A small spectrogram enhancement model, trained from scratch.
Model: 1.34M parameters, widths [48, 96, 96, 96].
Training: muon at rate 0.0092, 10000 steps, batches of 64.
Data: trained on struck, bounced, scraped and rolled objects made by modal synthesis, 78125 training examples, 8.2 epochs.
Rows from block 2 of a small spectrogram enhancement model, named by matrix and row number. Rows with one number belong to one channel. Each number is 200 + 20 x the weight over its row's rms, rounded and kept within 0 to 999. All counts start at 0.
After each channel's rows are labels from the 100 clips, of 14976, where the channel reaches its highest value: "responds to" is what is common among them. Only what is clearly more common there than usual is listed. The data: struck, bounced, scraped and rolled objects made by modal synthesis.
# convs1: first pointwise conv (model.enc.1.0.convs.1.weight, 96x96x1x1), inputs 0-95
# convs3: second pointwise conv (model.enc.1.0.convs.3.weight, 96x96x1x1, transposed), outputs 0-95

convs1.45,206,206,236,188,162,186,187,228,172,199,212,208,200,176,180,170,219,229,175,193,174,189,203,197,218,197,177,164,200,212,182,220,166,207,190,195,214,183,200,208,200,185,207,193,186,254,225,201,232,183,197,184,198,188,223,225,185,212,187,201,218,188,179,170,195,203,264,188,239,181,212,239,198,195,234,188,193,201,226,216,188,215,220,201,185,232,194,208,191,176,218,189,218,184,200,224
convs3.45,189,213,255,196,167,194,248,202,164,215,170,220,185,203,179,201,165,213,187,197,176,211,199,186,172,197,212,176,206,189,197,199,201,211,201,187,171,225,198,185,198,225,217,209,174,182,194,211,186,204,228,188,199,189,167,187,215,229,167,189,190,254,234,170,203,203,186,166,198,189,198,158,208,199,212,233,201,201,222,194,188,184,203,210,206,188,175,213,201,224,177,213,223,198,218,165
responds to: clipping; thin (high-pass); text has "clipped"

convs1.16,210,214,168,198,199,211,173,185,247,178,204,220,170,219,217,197,225,202,227,191,213,194,218,187,195,245,220,209,161,217,223,166,207,195,196,234,189,171,176,180,203,212,216,186,167,163,211,190,194,200,193,195,239,167,189,214,198,201,179,234,195,181,205,196,206,222,167,207,202,196,195,211,234,218,209,197,193,195,198,250,204,178,190,251,204,200,234,207,212,206,209,212,194,221,209,214
convs3.16,177,194,205,191,184,206,206,224,236,199,276,196,194,180,193,221,222,243,215,211,239,194,207,211,200,203,203,198,178,231,210,190,190,201,178,191,191,193,211,183,214,173,205,176,238,168,187,208,174,214,194,199,210,172,167,197,180,200,205,246,195,191,175,208,197,190,178,202,228,187,237,212,197,227,199,194,198,187,193,203,200,207,243,209,235,208,175,187,161,184,204,186,174,210,201,192
responds to: clipping; text has "clipped"; membrane

convs1.42,176,160,201,185,188,202,194,193,181,198,211,216,152,198,205,198,192,221,222,174,216,211,197,215,201,217,212,208,182,221,179,232,197,197,207,220,211,213,208,206,196,215,192,230,205,179,176,171,186,176,197,203,228,202,209,229,162,191,195,175,201,149,193,197,204,171,219,209,175,216,204,161,174,228,262,178,220,193,186,183,197,202,178,201,203,232,203,218,233,216,210,201,190,176,242,190
convs3.42,195,164,228,221,189,217,198,187,185,174,204,189,163,195,188,198,169,192,230,198,186,196,240,171,195,207,214,189,180,211,220,189,226,171,177,188,195,231,247,188,215,206,209,191,220,203,239,199,175,176,189,186,192,184,191,189,170,250,240,213,186,183,214,211,179,215,210,206,183,182,183,151,182,225,200,190,213,178,197,199,213,205,178,177,198,209,193,212,213,222,167,213,203,190,166,197
responds to: rubber-like damping

convs1.18,200,183,202,210,217,189,167,201,212,134,194,197,168,211,185,210,229,212,199,193,204,204,185,233,197,199,175,192,193,223,223,221,200,249,208,204,209,165,181,190,171,228,193,175,172,188,224,239,213,204,204,223,191,182,193,228,222,232,184,195,192,193,233,186,202,186,186,202,200,174,196,213,206,235,227,207,183,196,217,183,162,212,203,176,212,182,173,165,201,200,185,204,179,203,188,240
convs3.18,205,209,216,185,193,183,173,170,210,241,218,210,193,212,175,190,170,162,198,141,207,205,214,210,191,215,198,192,216,241,191,191,205,206,224,207,213,164,201,225,225,175,222,207,204,175,223,176,213,219,214,209,197,164,229,189,196,201,176,202,216,198,214,184,219,185,185,183,241,190,188,210,206,175,227,220,182,175,200,195,183,191,170,211,184,211,214,214,205,182,243,184,218,202,189,151
responds to: rubber-like damping; repeated hits

convs1.90,206,204,184,262,215,197,212,186,238,223,200,227,198,168,216,197,222,197,205,177,211,213,199,167,222,198,197,189,222,216,194,191,232,194,215,200,183,162,201,200,206,165,202,199,201,215,213,216,148,202,200,178,219,200,177,200,187,187,209,223,216,217,209,210,217,218,163,202,191,198,192,165,227,218,169,215,196,184,230,242,190,204,213,181,176,207,188,188,186,214,216,255,191,217,176,212
convs3.90,153,220,214,180,235,205,195,174,194,205,209,168,207,211,205,184,223,200,188,145,199,166,200,195,198,185,196,216,229,214,201,204,214,203,212,200,183,242,216,178,175,186,195,192,223,186,202,198,206,179,197,167,198,205,163,187,152,189,202,184,170,176,210,182,176,206,218,167,173,183,195,169,195,182,208,211,213,210,155,221,214,209,223,211,208,208,177,149,209,203,194,211,206,186,177,208
responds to: repeated hits; steel-like damping

convs1.77,189,196,145,223,201,222,215,200,176,208,191,189,202,199,200,190,225,190,194,209,215,195,229,204,149,201,210,178,192,216,179,209,226,202,171,187,200,205,190,205,196,213,226,204,216,157,210,211,171,202,174,194,205,228,215,163,153,211,220,174,183,217,185,204,187,206,206,223,221,180,222,204,177,203,225,206,206,242,161,191,204,188,211,197,240,215,202,188,195,211,200,213,253,188,239,193
convs3.77,177,193,211,218,201,169,219,203,202,203,219,227,197,177,188,214,205,216,217,188,214,187,230,212,208,185,217,223,196,186,203,178,185,189,222,179,181,182,217,222,188,222,197,182,166,214,209,220,210,210,173,196,229,215,225,209,177,233,245,227,191,158,168,202,183,210,213,214,234,213,244,199,227,181,217,170,189,186,186,218,225,218,206,150,187,216,216,193,209,211,232,214,229,207,215,168
responds to: rubber-like damping; clamped rod

convs1.73,217,181,195,170,173,139,204,203,214,193,238,216,227,209,202,178,215,207,192,176,218,230,236,191,181,202,196,200,184,210,218,185,233,231,200,189,225,201,190,204,194,220,211,184,179,178,195,202,156,203,223,193,214,189,188,238,172,165,206,178,192,188,190,209,202,178,170,187,180,198,178,230,182,214,198,174,210,191,234,175,227,197,237,200,170,219,192,169,209,199,203,232,180,196,200,196
convs3.73,165,200,212,192,199,203,191,217,243,197,191,191,227,215,224,187,215,197,209,197,189,227,230,189,194,200,181,234,185,209,193,199,168,223,209,194,219,187,158,237,210,228,214,192,192,201,172,222,197,191,158,200,227,239,193,194,180,233,176,225,228,185,221,159,207,228,181,183,237,205,214,194,208,231,235,209,196,189,203,201,183,157,229,209,184,201,191,213,203,211,199,192,180,193,202,169
responds to: repeated hits

convs1.86,192,227,181,187,205,192,215,196,204,185,210,226,198,205,197,211,228,235,172,185,207,187,226,189,188,186,200,237,166,188,198,212,220,180,228,195,230,217,217,200,196,174,162,195,192,169,215,177,186,189,197,183,193,193,175,175,233,209,194,213,150,190,198,188,218,188,173,198,193,227,164,200,196,197,184,159,221,173,183,154,210,203,170,192,201,191,204,208,210,151,171,192,190,224,168,198
convs3.86,225,187,204,220,168,212,188,195,189,219,193,204,187,189,192,200,235,229,195,211,201,231,215,197,223,214,185,184,223,179,215,217,208,183,202,180,203,199,179,195,202,248,203,220,211,190,192,182,234,231,182,223,176,164,180,191,209,156,198,190,212,184,239,188,223,242,208,236,192,226,194,236,204,198,212,196,219,177,190,221,212,245,215,193,237,207,219,169,185,188,207,206,221,200,171,226
responds to: clipping; text has "clipped"

convs1.1,186,170,203,179,195,164,204,200,194,218,227,219,154,189,200,176,196,214,178,169,180,191,214,204,237,196,208,185,200,196,225,199,220,200,237,193,181,192,196,226,201,187,206,175,195,211,181,240,204,211,202,230,192,193,177,244,211,258,198,194,199,199,237,215,196,182,204,227,169,178,220,196,198,192,247,179,175,205,214,207,228,198,198,168,215,201,186,213,207,182,190,175,192,239,218,210
convs3.1,185,218,187,171,194,196,201,173,221,163,207,177,210,199,184,210,201,208,252,218,195,184,176,214,222,209,169,189,173,190,204,217,209,181,242,194,172,213,173,183,201,185,203,202,181,175,191,156,222,214,191,204,206,176,208,199,173,218,208,176,181,242,207,225,224,170,226,211,213,198,190,212,213,181,226,238,180,187,172,160,206,186,196,188,158,238,209,199,213,179,192,189,203,207,189,206
responds to: repeated hits; rubber-like damping

convs1.24,158,195,224,181,181,215,158,204,191,216,173,192,177,219,217,204,201,167,184,236,229,219,219,185,192,216,216,233,205,204,194,178,213,181,204,202,195,216,222,180,197,226,194,209,167,159,208,182,224,180,224,175,213,208,214,179,167,187,226,215,194,210,200,176,191,185,191,208,187,189,176,216,184,177,226,228,189,185,209,214,178,213,231,179,165,236,158,181,223,205,207,219,186,205,187,212
convs3.24,188,184,212,183,201,236,207,210,197,204,235,184,205,196,183,212,202,209,207,211,191,233,189,212,199,196,190,164,224,201,218,238,217,192,147,216,213,183,224,204,238,186,238,219,206,192,165,193,205,188,198,189,196,228,216,191,165,200,185,169,200,172,207,200,186,172,212,189,196,180,179,191,184,193,201,219,194,211,194,169,219,204,244,180,167,219,198,197,249,161,167,192,215,183,225,182
responds to: bouncing

convs1.71,181,201,231,190,193,198,210,204,230,230,184,208,205,200,207,182,203,174,197,196,208,230,221,196,167,221,210,209,181,207,170,196,180,183,233,190,189,202,196,217,192,223,226,257,216,199,191,183,176,155,220,184,193,184,211,193,193,228,194,210,237,223,192,167,176,191,185,191,208,210,156,198,189,200,256,218,216,194,224,202,180,189,217,191,179,208,164,199,218,180,169,196,222,170,222,214
convs3.71,178,196,178,150,192,193,217,236,186,192,170,229,215,199,211,192,210,205,197,211,206,212,181,187,212,209,205,199,260,170,190,183,225,195,221,230,201,194,215,141,176,206,190,210,189,219,213,209,214,176,192,187,202,207,220,228,188,216,192,196,234,207,189,213,210,199,227,223,177,220,175,257,190,160,203,183,231,232,205,194,209,189,210,218,213,207,206,229,203,204,183,180,183,180,207,198
responds to: rubber-like damping; one hit

convs1.68,218,191,202,175,243,250,199,205,186,195,224,190,183,207,191,190,178,202,197,194,184,252,173,164,183,223,203,206,179,244,209,198,208,212,196,207,199,199,191,214,212,240,170,219,190,202,193,198,201,168,181,197,209,212,203,230,256,172,183,193,188,210,207,197,207,207,244,166,209,200,191,197,200,212,196,238,180,195,214,222,204,185,213,189,186,224,189,187,231,189,225,156,182,187,201,208
convs3.68,233,167,257,199,172,208,174,191,199,225,249,199,155,211,235,218,234,186,193,203,230,217,202,196,189,194,219,215,173,204,178,210,190,203,228,178,225,199,191,207,201,250,200,206,203,207,231,185,203,208,215,204,225,182,198,192,236,205,187,208,189,221,216,211,174,176,212,225,194,207,210,204,204,201,196,221,185,190,172,182,215,169,204,177,188,210,214,176,218,190,227,228,172,194,205,180
responds to: bouncing; clamped rod

convs1.35,215,233,203,157,208,191,216,230,211,194,224,215,219,184,205,179,204,223,207,203,193,181,176,220,200,216,211,196,227,184,196,210,172,217,214,223,180,182,198,192,195,211,195,187,195,213,195,229,223,189,163,189,195,165,179,172,191,207,187,204,168,202,223,215,184,216,167,200,202,210,188,197,197,224,214,251,154,228,213,245,226,203,208,220,167,189,204,198,177,171,190,176,236,189,164,183
convs3.35,213,223,200,159,193,158,228,198,150,197,194,209,172,187,246,199,191,189,208,189,181,218,197,189,208,191,231,195,197,206,217,190,184,195,222,180,234,192,206,197,215,199,204,227,193,176,247,191,149,225,201,167,171,182,199,217,237,228,223,191,196,199,195,166,181,170,212,205,184,194,195,190,184,226,198,169,198,214,213,175,189,207,187,182,174,210,194,221,217,186,208,168,190,193,178,195
responds to: repeated hits

convs1.67,153,219,191,188,194,224,234,192,230,169,195,226,200,185,168,172,206,184,228,204,206,206,172,207,178,179,182,207,178,190,225,212,224,188,175,195,192,224,179,192,194,206,199,199,221,203,177,220,196,194,172,167,222,201,210,172,215,194,238,234,203,166,152,228,189,206,164,209,201,225,182,206,177,213,189,187,218,212,213,188,201,211,163,215,191,233,196,215,234,225,176,195,191,202,213,201
convs3.67,201,182,195,228,226,195,195,190,219,197,220,222,187,188,197,219,202,215,157,215,177,198,192,188,203,180,176,217,190,219,204,193,174,220,226,187,193,221,197,204,211,219,175,217,169,195,159,226,215,223,193,193,200,211,186,199,195,183,194,183,228,231,202,227,234,190,224,179,191,182,188,133,172,190,166,207,233,210,180,240,227,176,218,185,198,191,194,215,215,181,189,227,172,234,193,197
responds to: bouncing

convs1.70,179,222,175,153,204,193,199,205,213,196,206,203,182,176,202,209,179,214,229,178,175,213,216,200,213,211,204,225,197,198,210,236,215,175,199,200,202,248,198,207,209,216,226,199,221,195,205,211,215,201,214,227,189,196,181,211,180,206,181,237,195,197,161,208,202,262,193,205,208,186,219,210,208,211,211,226,187,181,176,257,204,222,223,219,201,196,229,184,221,214,188,222,216,250,220,223
convs3.70,222,159,168,190,243,226,184,176,174,200,137,221,188,185,169,210,201,202,208,188,224,214,196,182,187,207,189,234,170,180,223,171,189,204,181,190,205,214,231,188,226,210,223,211,175,182,207,198,184,201,198,201,197,203,202,187,195,213,187,177,213,197,193,211,182,174,178,210,214,216,200,256,225,203,187,215,189,196,190,204,178,201,223,212,183,221,208,219,179,178,174,234,163,216,215,216
responds to: clipping; text has "clipped"; membrane